{"train_examples": 36250, "targets": ["centre pattern"], "mlp_ratio": 2.67, "fused_qkv": false, "patch_size": [4, 4], "layers": 6, "positions": "learned", "optimizer": "adamw", "max_grad_norm": 5.0, "batch_size": 128, "epochs": 42.0}
Rows from block 3 of a small class-conditioned image diffusion model, named by matrix and row number. Rows with one number belong to one neuron. Each number is 500 + 50 x the weight over its row's rms, rounded and kept within 0 to 999. All counts start at 0. Numbers have three digits each.
After each neuron's rows are labels from the 100 images, of 14976 (inputs lightly noised), where the neuron reaches its largest size: "place" is the part of the image that holds the peak. Only what is clearly more common there than usual is listed. The data: patchworks of several textures. In brackets: how many of the 100.
# gate: MLP gate (model.blocks.3.mlp.gate.weight, 848x320), inputs 0-159
# fc1: MLP up (model.blocks.3.mlp.fc1.weight, 848x320), inputs 0-159
# fc2: MLP down (model.blocks.3.mlp.fc2.weight, 320x848, transposed), outputs 0-159

gate.439:475443438552509437413633464495507498510494392463463525444554411545568480528569500553416559411501479522579527520443564529498497509476554523522560586520568475476517512441440566488402451474507488474531472514526508387504554480497516504471496557506550441539403595495453495442448479549495490601484417526459486509449481564515501482517581418555575550476535443471491500458417463493414439471510561418436426548502475578512477413449501521500483506409505450376490419517460453403571479582516524
fc1.439:547527421526539465430663588527537514523457450514377492445587436452495574565571513501487564421506505545578564526531495551575469494501593559525525570567510522520521532451471512475433462560495405525499494496460530505487516493506516548493484592419484470532496557489573332513462534531490419512495468499501481461403545529533469539545471519464547587527481441514568590464458504491432531476425583448580475495498456461541502456514505482563394411422451529480453495556530520559532479647597593
fc2.439:434531473542409501503476456410496578503542521460530501557489481534497436532440557561472570565533451499504568484496492434400454547433501490431564528502470500474426446541441571558548523432468539473499572541534521471562526489472572370461541509583520530456434481432439502463475490520434585427451477574428502452574598478520454549614566477503518503449559561419428467597464496533528436460516459578449412456510505532392524503387508502498548561535575456538512413429528472401490523414435460
place: middle right (28); middle left (28)

gate.638:576444452587517470441642448524488563466522534538507476566480552531513483450475471511495477502543521541536475522462509515469440448525501556550484542560519576517522559501432455530483473482502430520514466425471423559487445510525490450457495543526452523461520470528455422574531386529446495535451373528517527461545465501525461464454526485410549525490455473526454458487460471518466453548504542501545524470454510509481469537494501390498479553462545561481468525512498456558496589398547487
fc1.638:477472510528557490508542491408405487485543603501505585515477560512413434492460523432496573471469464552413505391518574475499555521519479426480468439513466524442589396494443508513460550421587560506447421512453516397501562556469537537494549483531523468565469507392492573473510567529509569617531513547440439517435450508610568508493522562530414497527608495453552528453566473524555500512506431437476469477530549479403595490475459565571667449568565514456478552504520551534459546458491543
fc2.638:513505543476445458541501530558537481436471460531528527481527510542519434488401443488466537471483409519415460457429510572512456530568495553517475463517564532450512414570511567561460532532428504536427559459532547457474568480503523440401490587551614535530530511502459574504513479576521391447533446565451529426517409462560474474585426551525529518479609567466563491396473561508509447435539447612532502445562510442471555547503569561471572541513451462525398372466534440462391431521445425
place: bottom left (32); top right (32)

gate.620:474457479513579455544413548400551530562478503486464452541434597523524528443506502497494535542522474438509512544515559599518483525573447477507513499543420451455527519559406517528481540476475453495527442415505454534528586461489497496498650436500456472469567449532436520445462421519512510500421449505502482452587534537555575569560623521503481457579433427411521527511436544504501437510502488512474453464396500578541510413488529542560411466565491472441542490432554507539536523463473556
fc1.620:592525566555464482404474456611398414471521565445522473442483500562470547509412493453453498500411422506468544513504479442485434484543570444475513519457534454510466532477527485529537433474598488429486461430558469430527385569503445550582478529544540548450440559526512533438519566492534531481479555484481450510505478573472468583507523531513503502509551517435456563497535520527437519566460526513500447529547563440464469550543549478429597549476505516493504542561501442489447549559587546
fc2.620:475521509550571463528459531428521406550496513556393425492435545472566534431520478457595459601489545459498536563538595526518481523489442507472392560512392462401491473534373550506549475404475374511543431451490473522438571414523558490457499437499474468451543508458547545475478415527570532463376537451483479436533521543545547557517607529475542506509494424450510477525483611453524417498480451501474448528452434536469505483495602546535498515556536511480504495476530554522505508541480519
place: top centre (26)

gate.706:459455432499418539516509520506598566520436487496452447469437416582564526598559486476507587462474532481425479581562636453487509512461477523440503509501534395421537534504524612484448410530539536521493357411504502446454479541540457474588497440587492456524585507460576464441553545518460521485397564517514442452503457513540531430458552508556599494473531510425467498530479484574431486405503448516501472436559515542536505575489460534474495555561508430454509469543509443566564538521497482
fc1.706:507593539607487487581436561456537386456481575526466514491561475512553490613511526483470492500492530626485610594508509453469483469522555522467528566451412527480458451577502503490537487559399515503469492551467567540512444489483457479511504600503485446429584552524442561479508482599591413505487495561485518436517566485539503452497500599441527514520556498544584547522489631511568490535464557480564548455438476549516527491384464422572494460558491464511481491512487596542379415431552550
fc2.706:492442469471463492460534513568520325496448498477412498520408528519570515449499563503508516451523498499491433509557539432450505597470486508512525483474480454503560522516527562476442431558541497518444477439491421495484544467514534572535503330525497466446539427457604421500430545425736615513406555507527478520485465479520501552616503389627492671527518492439505462489489476486392495508532435459509459520531531535492478537560497561458462535438505557513491491533447450571507501589508449
place: top centre (29)

gate.25:498405507537496528421452435548487585413450506613466471496564497540625559557568510492517561552456480464423471489537585444513468481502456478531527517544562469441529545491524558492515457494484488592526439465554435498583574482506481526540476477595477453527629460443544456467563465523449542479437536582452460482496528519430569452465472439457515563460558511459436508447471464608456579521540434584529537488496475502510475476448514586509457649511457510421459556491570544573512586544473476
fc1.25:622476441458572435507541467451557575462476413453554565571531424568481493468500452536479514371525547465500444520489541519551464473496500532423468513495535506579418494469533475486348488502557485443501538504454449551535499453516445555549544506506527501472486387550494588508458513394458547482516456484561491516487471475538446464530559512525540546541311466533420494526475526425494418465576465564540514483492423448470492476559470523543493421555554561472513438492516488458520437438492515
fc2.25:434559427526493511521518478474502522508530451582547454550515460433455505500500502553496534556446559539468504395516467506510565499469483531523528476454548501452468502444387466506510542499454468538539507470530480504549542619530515525383558563577532445476491524497440389509496503522363516509518508460457505530616574481484452461476481541529579403473535587492544602515529471512484597483488519483435483543517507494443486481423518512482555534496443424520440488504406558482529604516538554
place: bottom right (36)

gate.70:464565500513428466489624447432554585492500512504562526594434549475487473540513498487519501409441455417488477482456491520571575496528465479567414482489546531561512505519562476494489510422500421434547428505460469527565426456518513569465489500506446457460562530491512478595532499501455536451488496573519484507528499506457596491448415478322433524471484551498445414446449521470479466467540491575531566553371541447467477502487544452413469514364491443555511505517464528436465512472405504
fc1.70:456539501477462494509522400477481540518433441401551505460363453451452544559433439516536510493392449535455561509475503440480546502590461565452451499461484559477524453485498551454582475458544579422515475470495472387521596532459486501507537529475481503549433527528551530496485451540497408629458525577474552565535476499502453589559537495530497524492440603522472492422489480627600520544432502419514542415582524510457556539476563484567534388482499526497509471567531508474523483622494556
fc2.70:565535502468486463471464553576524523538519433417591547555533458535639459426446456485587483518454436531483569522505491525418560551475518438426576633501490501460485537465431529547551494489422541523405539566481518439514507498546427504441531547552478451559589467503446617553533419453509484391489573511497527557504502456466474544492450529566482494510500509470502493425532558423488530568505514503447516481537421496456537448551466562468588550508481598492501501533514372465420429454524437
place: bottom left (33)

gate.164:540450471405540428474518434568474531455537538482525451579474470521538560522484427554568493505560488529516475494448449471476507496547545443620502603552591482534417551494604518533539442538469433499468515479475466492519578453514509412455486413507482464481472502519480503443565493528463504442486512445570491515568497509417515508452523467428446492548517549537420523493424464508523534374483426546419547483429584485483461452555504485497440525501500494487582575496482490396545479449450407
fc1.164:512520502523497499445466536489598591457564461464467449440488499464481571421458535544543485588526438426496501486390458582485511422530532544515446387549496561509491474455477395523427537527541524542544561593502548636475410418465568512582581559506493481438412448485572471452498531544448534547556466480457478479459515504519528567551513390488490473495435431503469527575476498556441474489573485486579520481551470458537578473493519520608508499572450424434584539477503464482626491547454568
fc2.164:450551554508573507535502533460392612574436562526518507486576426416507492512440457419376494435423544560437517574572590545520454532513481488457433469458484539406459492537455492500511527459463529527524433420479485442504470597501462588440543547446522540628569506547418538535508488519422446535468542595462545482409493420464515501418504572518488563474522557491532528426579504486495430473452593581443465495490430467559505535527499492386491522457576533535483420564514476547434463496514526
place: middle left (25)

gate.168:570533425462457512468543457465536534445465489477458569561505483564462547504586505561462528436474562506477512525485530404521498480526511558515509589574570489446466575460465468441440543516535456513523484572522524573451500453519491517512454494478560520424493427471460403466531539547327480477506537549535433467520417558492456475498557412458580494528416490515602520465546426407462470567534486531522457464540468495535488483502512465499448534478481444467450453437412440503552579468416513
fc1.168:560584517446515567432579435518558547506432473480469573483531460473593535511574440585548438462502491401487509500561550492495453476524550510507477547555544473449399518530527419533472623432500428520478489532533477571600487496497501517460479529419542544472515488533453410551533565504263462460520532484522479501544383514534524465370547482376542475517486570551587546466529475392461381560528539605601482462483471535577467471492453419479451538486501442532484498521514468431513552456463552
fc2.168:523521512498486563454580473468490910531486527503479535497510476517486559524520452492489465502475516383426416487532532512482470475498485483522464445499444525550536508466468439448563526506528464490528487485497483523554466510503597580441439422507501494500516494535526481524548498485008445440491469467457541441525468519441487549491500514467540523478457537508468472500496441559476492455458515538565527459506494494479513532532506454508536504473494444501496482516569556498552524525481523
place: middle right (30)

gate.607:525501432474513566502476404481615518499512479481464438568468477572618535488524522501509489434530510525521442521538589436418483502430509573405607620573545493449478449500498522542430457479509570560552529517514480438466518493503458469585474551538489478484499509506525588483523498452492507559428610437523494443515438537469498480474635546653613501494505488475534506552493488500523357421531472452474499403565582515577502442520445482529537548533512478514484406465539436565575504511519506
fc1.607:481549527470545540542543546522633504419510490506459493397486484561552493496461524505510467446602525423461531506414511434468498491512553649523494559541516481536425476394506419481518502489523485523497481578468495512561541518499533459524506588441426563385491504566466454483468444546457529536511431483498515553485478594446474519475551436511562539508548452559555514510437513508560483591447549514497522393476514522526501471463546348563370374483503497514503476447475527490531489468523580
fc2.607:536476442457581555510510559533532602528527468456516450564499466530545487527501539484524496470661556553537478556544506472489510494532563377458554630533477508535498548409471534553519428438532547541514464471453411477477568519484434459582480421530433518525452588531457524500509446455455541456519508499515473550431526427459491504420564504511450477533463388432447455560540534496496471568506535486424503528470482501543437511583360458507495540521523612480571417569432432523514518434624446
place: top centre (27)

gate.370:490524447543525537520466460478574598500458482490533415544564418534649507459506517432522537541526531488499447524480563488466469459429461561451519494527493493445504530505501588497504396497552504522475413388446418498480450454579485494566557452565457451493597481535581609481474533439439523563432551485506567494497531484528453480419525513537681472536498508559456524586460493569484439463509573550459461519465493516510562505486434426551457566517490525504486478482525472496541520519452483
fc1.370:522592460537447515489551450509532424517452603460431486461493559483505448554504467460534516549450393555543547522594462436426523421515441482451531547485353534517557470590518580506606511581422570574498494490502616449410503526527549471483503421510481513510516521436591520403486485526593454589477557541505511397477583526475524533482495521518545436474499514541648438456505536500507520554494515494434487473589521461508528526488545500526503565471485362597425437579510573526414463456537579
fc2.370:395419521557551533476493547598443419514470430473451441626504518491516565484559525481535515396525518610477548468507561548494479484484516432451600543465618514480487491398506485542360510474440526494553546485423414477511510488472574565529518537537553493478413402464466376496564460468684494445497435420604426485494501494430452465518515478526440517452508495428487561541568470476442477485488464423500528567487422532527544522535520573494530426530567497417523620498474479507470439459508486
place: top centre (26)

gate.188:490454460551466537509542495498468477493495426410549579481418518534515425385510545487472457394463510607452513447470504587601497533479570475474495432530476408529542479451566411577526513524553497571590503510383464511470487562495480500420649495552516445429548494524568498447523409471489529514518565416517477485447513530523498552553518522560471495637432586492452555499488486531470529446452539524504511533412551449438529463483473505557545530537473563453589402371541534386520521514500510
fc1.188:468517585443467535477495521470444453540586591493467491499542559445430568589530499506538471495567533455424499536479468442489435525549421446538559441459494467463520540545479565462477555521487505478396423472477574502521514429515548459555409479433601536480443440498484461460465597446527492513536459551420460484498578476376470531517490507437401517465581428441529549456528440543480520525497479409490492508577563592586503547525580444490488399423468469502442543542460503570430530535517473
fc2.188:476580483526549604460629495465480402477563516434557556501458492514478393475531478512474387370475526566423441441372507538555502479472575463440540395485521436576541453456499484541517558537504487579577460571497459506513470570503493477454575529636607434427535497511588472397495441441545493481592488428524526468491470535442488512570522500488454531558480516571468546543551491458424541472429463480492503521502470468426512491521455512525454503555489595512481501411522540395516480520500525
place: top centre (28)

gate.487:521535482578488464526606370424494502591504465435576530601473525581513444482549448510510523424334468485579463419509565476466522454466513521488443519483530475481568531470442433446463401405544462543573495466503403400461547535427538523489514450532463396497445508513465528493461495524493534563418513496472530498520522535546409480482523499498539500463425498475418505500498569459506502465519512512481518517504497502553588470569435573535494549441576434482509392481479476527503584502428495
fc1.487:480512534450484530456417537600477439446500646494453495439548560488490524488535517410504461564552467537502581577545469528503460556572591404467569450512446486469482483559581590592522523525469562508479458491522576559521473501468461442576519489528567600497541522519554432501511523489528459495507442450452448451533569446484544510512485512547432542572573507537569518443468427568566446554488567499538504528394492528542442555457502458477526482528469486500509501597507494491464450503546484
fc2.487:476548493571472415520544336467491222589446460479497465515460555532501460517472449512561447418362470520550527433518561411483573503459443536557455515482485507502625534496447431462508443438534464480610548495450449387491497560548516545462486446486438404507437482479478539502455521538843565486471507529497520494593521538511433507529515490503512496437498536438509477512515513474506508469523529518467536511535505519479617407518490529471554546465542498512458399471495496505556564477485495
place: bottom left (38)

gate.301:519449409428396500488528480561545525481543488475481455352556496550506524469447500502433521426509454439460503564454577445560510519530575474583512488541521430544547558492448527558525452496443475507510478487490471546545361467485527554472398483528500491519523476574390547409511549472472500506472573493543499479619497456441542495465533467479501435573526505467570423587515429619442511487416412541529511553496534564478463476564572503472435529587505469369524544514428558502458469622560443
fc1.301:483473440404499504541589398499573578414575524464511499421548479552464490351497433553461438530472555474509361554511579543488423536427596537499414478505545432538457525464435598525530535503496462460511473426517443497492393469550528560501456524471465471500514538540392559499487543558460576529469414431462536551557417470520500491462494398473482533511540558537510473527510442471447428510451451547505496498446460586437483557521476435454518438552528460476498497529456477469458474513543529
fc2.301:472493530463435508479494527495524568539471542440482547626412647524502518550545502459453509555490520471472514450539426489427509478491407423469455492476495477488435420493558525371542471491511469501481515479453545431527544483510480547477594581463500535482441530436634437606513402580443496451535408504532472474420505539589464515538476498491564573464518588535425590543463567440515438511585524513525442440472451483486438559520435455499514444406511553495490442519549451485532492400516559
place: middle right (29); middle left (25)

gate.267:449449448464496488484540427455485506477380460535503487461480482511467533588577488548485506440498524486450494525572503446440548556502515449486547542554514459561543580470543536477467492581511359533464377481455517541535526447507450474498486479433455531524441412542471457398575494484480496471377579552489496468534468532464645502499500470443450469474517542492483505467471511538486556460487460465530530593410548505512593474476461615541488556392463486390486421586466500543475489437495462
fc1.267:494511594501576549530554611515485442538573508394545464543436549454439528394447489449517550580515529518410474497475462521517460521487505414517498460450515468446511494505430435543446550466552575502519585417479460489503491453476595569524468535506574506475491529580496577495437525522546453494577433409507457481530563460498357550477531529521449481578394496430550509543638439539524485513472539452419501508556602579487507543469600412403454359553485490568547536459483452563451553595487503
fc2.267:476533512515586517514489501459490312527456510542532483495474414497468471518476473531481485499498547542486490567521432470483539561495502474518402518533463541601519532520511454481470500559517458498480404435519480529445453465453536516542472488476417488512421463568455528429506532541695446552470561497547495470502478473438603532423460450525453467515570594494535504506539470451560533455482514420493480537384539581560546481475551595475457501394415468527554485603380477561490500497491496
place: middle left (28)

gate.173:570567484531581518446476484546412551468605516510499499538512393558444529518414496523515473477497538404486576572533504544525484480490495521549496486513481565512462451464596482460494594568500489546546490481635452494525605460552564474528479552495439362480474532502491501530507530488449467574604496442510489465525496516457397466398464487505562492486559482459501449392544521499496494440503418463515477451436557530445446524435466445498525578484510458485551551534551497515491546427487565
fc1.173:468428565590475542496549456538475517472436509535501478445495426525483553419513490504562525466500470522436462491385406472510487480545576549491505456485519513527491521571600486481439501478505476487517557527484517600516507421485501514527499487518552472468504546487463459570471436605505431575574374429498483570519509549453437504559427464431484618540489585511508517561440482507472625508447531582474558493536612506439542471500549511467448543536497439433470460442505594494428439457465546
fc2.173:562505480492409571505488477548402600584436489529465400496560499516494619498541466513521440528540431481393494542486481458485484470480502460450535426555412542551511500475510464427427533519551400521543519511495454428525553465552469529570502468548535374469565571519526446512567427556358512494573535459524528428425432482433449480423484474491503539563510576429500441560480472464503536544495548565519398544503495454498549534522472488560534560499449474497558414493549570467486430501533515
place: middle left (26); middle right (25)

gate.538:441514459469503454418500515544533570507480479543494442398477524499534529585625578419512481465558531495616498445452513460502458503483487478488516424496515465510486540512563497525479414486627530435461466485518435553484517541417462543388558433491445436525504489530443441558552487466472556557578542464551432495524473534503474564529509438494521481517486481512473534607484543554439527459524486470463543588417621454510442487618565409493512488489471487554524499520491537527528595478603494
fc1.538:429463573555502508433510457545408521439508460544609565532505492433488512460448548513439444603477523523546476457584546531589479496407478466540431460579536475532505504501517521628549509527456470383626547579504482508493438503446585521439444535544554492517493532555391522493506437540492441481412486426552547584528514489492442490480455510416510508471421505526504476495507613522541482505500489501469525596438529351513492490498527400424459464512481440483517517528464482452492398377483527
fc2.538:508524473464496595570490491495526500541495485531446495568447522477424472534541499536480495412440485462509536518427480553419517421596528512463599491479467467501446572501545489396470438481498563514418535467522512495467505527526498521584484492491428513407428515524601456422445566503509504519618512477521502352559529635436529514455528385564557488468541490444500507516554443534534575472423407491506477507488481578406457557533466491582570500458515505541526461438480493449502514549468531
place: bottom centre (25)

gate.318:522479461465438572381586500458521521516467472505446501430553509591549484617596594546377551414539541539512583444525536531434470486533515520502566483488501387521521425477516586451534510449558473468502511601543498421550397500496463508455531554495479500524510469512429436546517572461468497517459494479471451383533525471455493548444477419518590537483504440560541479544497416494431577582500460547494436577469479462495442460474545514492535501459506492342498470513497512548568490439473541
fc1.318:536513488489465529396599431450536553511528507506511552511557464586503470579540521543492573402517516542541579507557532448436492475529525604464560519545568432460437456498486539441488510390569478546517471626612525431535485442502473425451542575458545452420472558461497461563470493504440464495473440509488531445534528471494516531468505439425542553404560501468470527472431457438431475531582498477508476589465438458522415447503515538544581496427512485420575397520473451493626498448431543
fc2.318:548538494464546492518453517525424796488481416524491540548495588460524421472503415526478470498494463502483540608423555514496512490486530546487536494514533484445548524546491500479410457503523522465485451377413426499496534535462494430460431572559524572447535538462507479552559421508222524476487403513484568544455480535549539492501482495490409461496485475429414491447486459548542405479575478513509544418519493468420487514472459457456532496533548534532537487540479457521493475521535435
place: middle right (36); middle left (30)

gate.737:445488454463475546488563407519475516521438446453460471512477568538555522482518459440453462527466380500554507438577504428539517440571605520439472607504509497531527516479517457575476488576477426642572525536461484486436603481553500515444500497480417494529479458554554542499460405499452500602497515431490596483535620474459541587516549514480555482602500506548491508573454472566495575573541487578563439578392612461480522488459494524586470453480457433556499436473498461470471537513541514
fc1.737:481505506427518479499503504566556502493494476490458480524598464597598527477505371567491454486471398562580497465560556531489482457540554544541467609584524535537435535515533449520474489482423468527548490545568497512402468552506495494436447521400464505553546530559482500569526442493456498605454522440545547518518516533540409406465521437573603450411493570544546487544541492440490462485541511489502512524467463494529494487465433543634553430523445510569497479387530395485491526526500540
fc2.737:505446511538557478436463601460471483504492483487449518554503531510514517479468579554532512394519472524531463534476481517426472493496498455560589536511513536402555479476527469448488492421521518430428508517502452479530388481549502408459515486412562558452491490454481555507566513516543382467432537492541441515474407580550398414510558500538435503465531492448552518554505515464486558486522527448520580531607423520504479469485442530512562579428512446498519562441443522448500504424524558
place: bottom left (33)

gate.167:521416404568514469522467543500546587513537443499529436499475501523432468556563543450435555482534527471530515475610411514454494497461505451505528493452608495475547511564485519489549540468418518486488390502403489539552534486489479452387474468434560551557496481489434502393654470510463510510474518544489468460584476478492556502499516506533444529505526458449477489458548594574495471532427456594467451504388430488529509470492491541508473598524467493470536451554604561593579497505475459
fc1.167:410555500492504504594453502406505499543553476441594539483491432455489525481442548503538469455590560636566484422480412562499601506493576526491402504545524512429577481491499523435387546510591572523605501444489573456408447508520606473494492567436484509493478512539468465495540498521497442479496479434424500500558544403567443500475558575500509526458422457527463495477506478543565545470466497458375447443452419491456498531533496427535517530568466479544517412491418451495552454484481498
fc2.167:558408533495478496522513525530436507515613446400478432472544506584374410505519536505503632554499508403473594447578469517528422466537517481456540505429536574429575532585413444579556511497524502440522541506496603551522521554475616443477402500448535486546471562472453467523582426568478464505491492490509469536547515507512556439487425512495434559434494421475525521468572477524489527526554484487519402554450482478469544455523495473493433544429552472543522528535540521538548432518453480
place: bottom right (36)

gate.273:477557524496467502530535469525487317510459558439421605489513546525469502482495478563519492578460507508458584503582478454461536523454480611462501529391397471560580499522470515474574481504508538514486554592471550467511544481486524485475478473534502523467541544495461465455442463485697447517539479455521551459489581471488440530562474532514408521420503446449503508496506498367526514475421534437477584442525456514474497593535496493494514447527498576626434527552493576573424437550540553
fc1.273:520445468508535498471464526477510687485537443560573393512489459476536500520505527435479513418548497489544426493415526545542466480550519386535507478608603530440424505482528477522421514496498460487513442414521451532489454518512474515527518527466498475532465454507542533542558540515298551478461516548477451536512424532517559474441527470486591481583498552548502496511498504633475484531581460563518413560471548488527502407463506504507483553475505422378564471445506426429579565448464446
fc2.273:489524523506500499497525497514486007504491531477466550505509530508497487495509504542518497524498525510472535502532501488477500512506483529467498529464446497516523497507491502478524491490501504516490523504488539493505512509479502490486500506518500515485521520513492480501497517485999472507497508492498535482505529496485502513506486519506473519472500493497540490477486493392507500533477521466484537475504477511481513528504499485486507469511511509561471492520502531531458470509521527
place: top centre (28)

gate.476:590494495523462456430619465574539557469433451564529478465518512509563480576608525471460551536521522523471485452479545450542444521469440459510513493431512362611511524475500475526457504502515510436495433531432442561545485499513448481482577491540462500531514539482480523497558479405473528559546479516522570560566525581487537486525462489452535496571471487432476487504532536549463539514494582547520534570433496541564441473493454504487399540442509540394459425571588535469532494458540474
fc1.476:517570501524514548559512531480474453531437554416445600465449518535525462477434375469504525423465402512478512499460514504509516462487549442362532514506476574437528475510502449477441500428468470552516610431494559421437471450436493553517396555473560567454557480457561470458442484515556519529507526508547455458426518505447451527524529510546528575496513538516439409485545401524463461550510492444445466470498501378371583609489500568422572450517496479539454576504516534529445537575501452
fc2.476:582573522546451550488537558519510432495510524485553360476495486499565440490484527635578530560570533547460484478532468508518535401496523460556463501468538436619508475459473535535507621515531512499523404522448528494463461536496501458508541541618553522559516586460471528440607531423524462550439479512500630558550584487598564478451523514576474565544494520527539554382485461403509531501429529540461439488525486484498474476534438478544489566529520504428454487480513446497502408498541543
place: bottom centre (29)

gate.151:428446527520460480497428484444458531481491430449469470566487456565504475524471559481511546400544561568506445505550562445608518514430465514424547511428553507536444563506504455476498480539567413513417445433465374480468460472546516527542488374499536489501468483560526451476522472428470502534475526505496438468470569487528430490444558520549537530563445623438500520547501475521487487508533433519512403497456514479379456471552464505484536523460549555491616518492466570488508507453485580
fc1.151:393540562560527517532459550467476496503512500551525447540397527547514518523405559483524499520531499473442537469556495479443555473347431447513544477508433457481472493492522512461523503463488508553462495473549509282440543497556560569559504484447466550596519493428484431509567563492510380555426559540598569586534529524427493543438498519607508517548496599508576572561500434479438506434394472550381396512523557458429439537503487412556589604493502517504606526434428505544506501551507489
fc2.151:511476452475501491440570531491475562491504509496479522518506506428502505486569562364448564415453437504523529515495581490518481508605535566409518515407531574547369470513498371500487459558545513541497500466453431540552385479564427498424523494563550475466544460516582524420519499474507551577509438507501458468515339441536495603554525426394510444424492487535527539522456553538523520482572536405625497501485520509518446470504537508367500400488401489503406477562542610428486536421540468
place: bottom centre (25)

gate.491:467442402541456474456596470555498552405462529530532518463564522507487467515636468413455577534430476442495479519528603539579455541449421510523469502505582411561424586492514430498473465435542517454498377540462432612581592484483544542375507436500416475556513418442540479537586503423462478561519454546461449474509396476490567523523431472432504489475567461448440396453516507523421495537588606533472617557458452489603548451584504517419523545441546470470515421392544520498515507433480423
fc1.491:509531541455553473523517535423450574481415492409480437511511459492549525450413475510441463516430552550474533463473477491515443572552544386536543506428444599479569523480475570507535529593462542500503572487530450461403434534544461457589544490500499556390494497478568478461475497548484507361553507485442427591473588545497495549489622495452427411560461474474504555530506458571527515452511409584507443414490512537464490553448478461493457490533545517414489584571483464491496519511512586
fc2.491:537473580510483508453475553421461331561478453548431434542515520565415501523444575498490531533621457541465543452482429506533486365662479444561512489497492510481513500514541405460519603507498423538576540481568551491518570477469512450591477485592557485467420564579543484427544522567665458502500408524462541434460519496560453530563503535440493538441471514504561507485493461527472516486484461503580412588447516453584520543427523538578480514468435481568529504550615475565531518521416504
place: bottom right (34); top left (32)

gate.674:482500504483510514486627572501573527435518492511367483533542520537497500594494609448455512427569512446521481556467586548516502485490540544534522555442491427549525555460512484467481478490536437590473467519391462497500318432501537530619490512546467494487489542481502440514506599468465562527490425485482478483496449578507513472453587492477559548498535369396493516506456529457456463500543532575561485528395444450480463503428425487549496546535461517521483545469459497532557558506466646
fc1.674:514476504482449485455426495539347485447507554460556427434512544448412486384450550435523376631483499480420489445602430530529479483577484461525433547470463499475425538518532388505583562584470552509446568433518434566492589569522440510433458466537465577513580476567584523495543521548501445550577521476483551531435523483490450478509523524457561481535471566574434450454517453558505576604434461469505467531462513497521465541482476460618532472558548566596540545497569474475389506423530486
fc2.674:518608520476437547468537455491467594518475431494603483507433537499440594489482533468518440583418472398386445494512454582529523473584501518515480553493477536477462478483475511469490565579430554492455599594475589534471466572511474594416523406522465398615564520480588569457501517612411454403515515424520578507513465551561414475496460461456578426464550505479465516428530538543567571491469410470576510429509476562507517457524533497508518494528411462395486479500530424488463510432532516
place: bottom left (34)

gate.80:558447510505602508516463403553499513534506508465496462469400523563460450551459526526543510509502482551502468570361406459507515486553478481559514560470501480428509477437531517515520518474502500459533482456483519486396543525469506522600490403518506463502357450448470546435557523535484469570466433568450421496519509514464437497496534546494490488536455436572478537473517604571592497441456495510515582525526521489486548491510528473512551468533467437512523490496626399466561519472493449
fc1.80:543434478530428473492539533400539498443544457468533507566513458463622485403520498541438437585523466530466459492489522529479505397505539525504423522471486423468533489515486559552556494533472490557597591545489501541522534496560459466412405490520510498476581450627518491426450519431487563475442626499518473530579529447524470491493419453375468495516520596519442475534526471467458474364513537464520439446501407476514464506537506479440526484530597480456589472551506540479515575414572449
fc2.80:467524531469532519449462433569413447561453526554476511467513495545389524574430522452586550399399580450575537528490470492517528546509444513526510482518550553479486479581489488464421488548486491441369422444474438449456464508456487536571536500482507521532449583427509570560460466562564488574565432426495481586421518494534553476558608532596493464492490396506540545453456516520477503553567431480509566564473560572479483436470475517566441515507368442529439553401507425513487399552457582
place: bottom right (33)

gate.529:408602465573507539538536452510646537560495427510444440521553501489505504513557488490474499454538481456600498572407498473488428512475537517518494484511467496488496521459458534484486507478529445491563471447603551585474408474557529436523455493423531550489487504558402431524475478420449512518513438502510544419594515501557461501538516439591493506523571454529547438497498451513556405436518569610514486474417434584569415507567459420468385455450406466449551443503388518490527557542473459
fc1.529:479524497540428562491524459598525430589458586452396530523521539511541557444510498509509493453507435549528559521562518550527452524565483550468406488495440444518463504495475542448490434493470523478536490557474578461486531423504524469480448553440581483499472548534478462504502526458533478495517457544535570431555531578552532528567486457579498535554594476466597460447500454446481378535452608489564644449532534545512459494552558469523564568489460620576422486503485470474493516503511534
fc2.529:446524481548542537499486534486513511474481411424393407574465462418460482535497530493511518423624460483548495563429474433493541468453416514550645486450456543501501414501521498489572453540542444434432470490524477587457402439521476494476478480562452547468514471496452409487419428474566532522484431523505455464457559441487551556547526516574442527483524421596558459630591426508528509508547468623506392554537524497569439528490516496472437413484438480491454469530476607446494513518487449
place: bottom left (32)